config.yaml
input: "log_mel"
encoder_depths: [16]
encoder_kernel_size: 7
levels: 7
lr: 0.0048
Rows from block 4 of the encoder of a small spectrogram FSQ autoencoder, named by matrix and row number. Each number is 200 + 40 x the weight over its row's rms, rounded and kept within 0 to 999. All counts start at 0. After the name is the row's rms in percent of the matrix's.
After each channel's rows are labels from the 100 clips, of 14976, where the channel reaches its highest value: "responds to" is what is common among them; "peak on" is the class under the peak. Only what is clearly more common there than usual is listed. The data: phrases spoken by 400 fixed synthetic voices.
# pw: pointwise conv (encoder.blocks.4.pw.weight, 256x256x1x1), inputs 0-42

pw.170,077,195,199,194,244,242,201,199,235,200,242,193,184,231,249,259,188,209,204,204,224,223,205,270,193,191,241,209,232,241,215,202,216,212,201,232,231,246,226,211,193,130,195,187
responds to: child-like voice
peak on: /ɑ/

pw.21,043,183,181,145,183,174,204,195,139,169,114,150,202,143,160,178,190,205,205,158,176,146,211,125,212,216,125,212,183,153,122,150,209,169,146,143,137,141,153,207,206,219,203,172
responds to: mains hum
peak on: /k/

pw.145,089,200,195,190,248,236,201,199,236,197,244,188,200,233,247,264,183,207,205,211,224,230,204,270,184,198,240,206,228,243,217,207,213,225,200,228,235,238,230,210,193,148,195,189
responds to: child-like voice
peak on: /ɑ/

pw.231,035,208,190,151,174,132,213,205,172,179,150,157,203,183,165,171,206,210,214,201,179,194,206,143,201,206,119,220,148,184,187,200,217,121,158,121,169,152,188,221,210,207,216,228
responds to: mains hum
peak on: /k/

pw.140,081,197,196,187,235,238,206,204,241,198,249,182,204,237,233,250,179,214,208,210,209,233,211,251,181,198,247,218,227,247,215,205,220,227,204,228,240,241,233,218,199,151,200,188
responds to: child-like voice
peak on: /ɑ/; /s/

pw.50,091,200,194,187,235,234,209,208,233,196,239,181,242,235,228,251,178,215,209,219,205,239,212,249,175,206,230,220,230,243,227,215,220,209,203,212,230,227,227,220,205,178,205,205
responds to: child-like voice; clipping
peak on: /s/; /ɑ/

pw.8,101,203,190,188,254,230,199,199,222,192,227,186,218,220,251,270,181,200,198,209,225,218,201,277,181,199,218,208,227,231,218,210,209,202,194,216,219,225,217,210,194,169,195,201
responds to: child-like voice
peak on: /ɑ/

pw.0,110,204,188,184,265,226,197,199,224,189,231,182,221,223,255,280,176,200,197,212,230,223,200,280,174,196,224,206,226,231,218,213,207,205,194,221,224,222,219,206,194,175,194,199
responds to: child-like voice
peak on: /ɑ/

pw.59,048,200,154,173,166,193,210,214,179,157,157,181,181,182,182,158,158,219,216,189,194,185,225,173,160,202,175,206,191,178,179,184,211,181,154,178,170,181,179,209,217,191,205,196
responds to: mains hum
peak on: /k/

pw.204,097,203,192,187,247,236,204,203,233,194,240,184,227,235,241,263,178,208,205,219,220,235,206,263,177,203,231,216,231,244,228,218,216,210,200,219,233,230,230,215,200,175,200,198
responds to: child-like voice
peak on: /ɑ/

pw.253,082,201,198,186,226,240,212,210,240,198,252,179,228,242,223,242,176,218,215,217,200,240,215,239,179,208,243,227,227,248,223,211,228,223,207,219,239,235,235,227,208,165,208,197
responds to: child-like voice
peak on: /s/; /ɑ/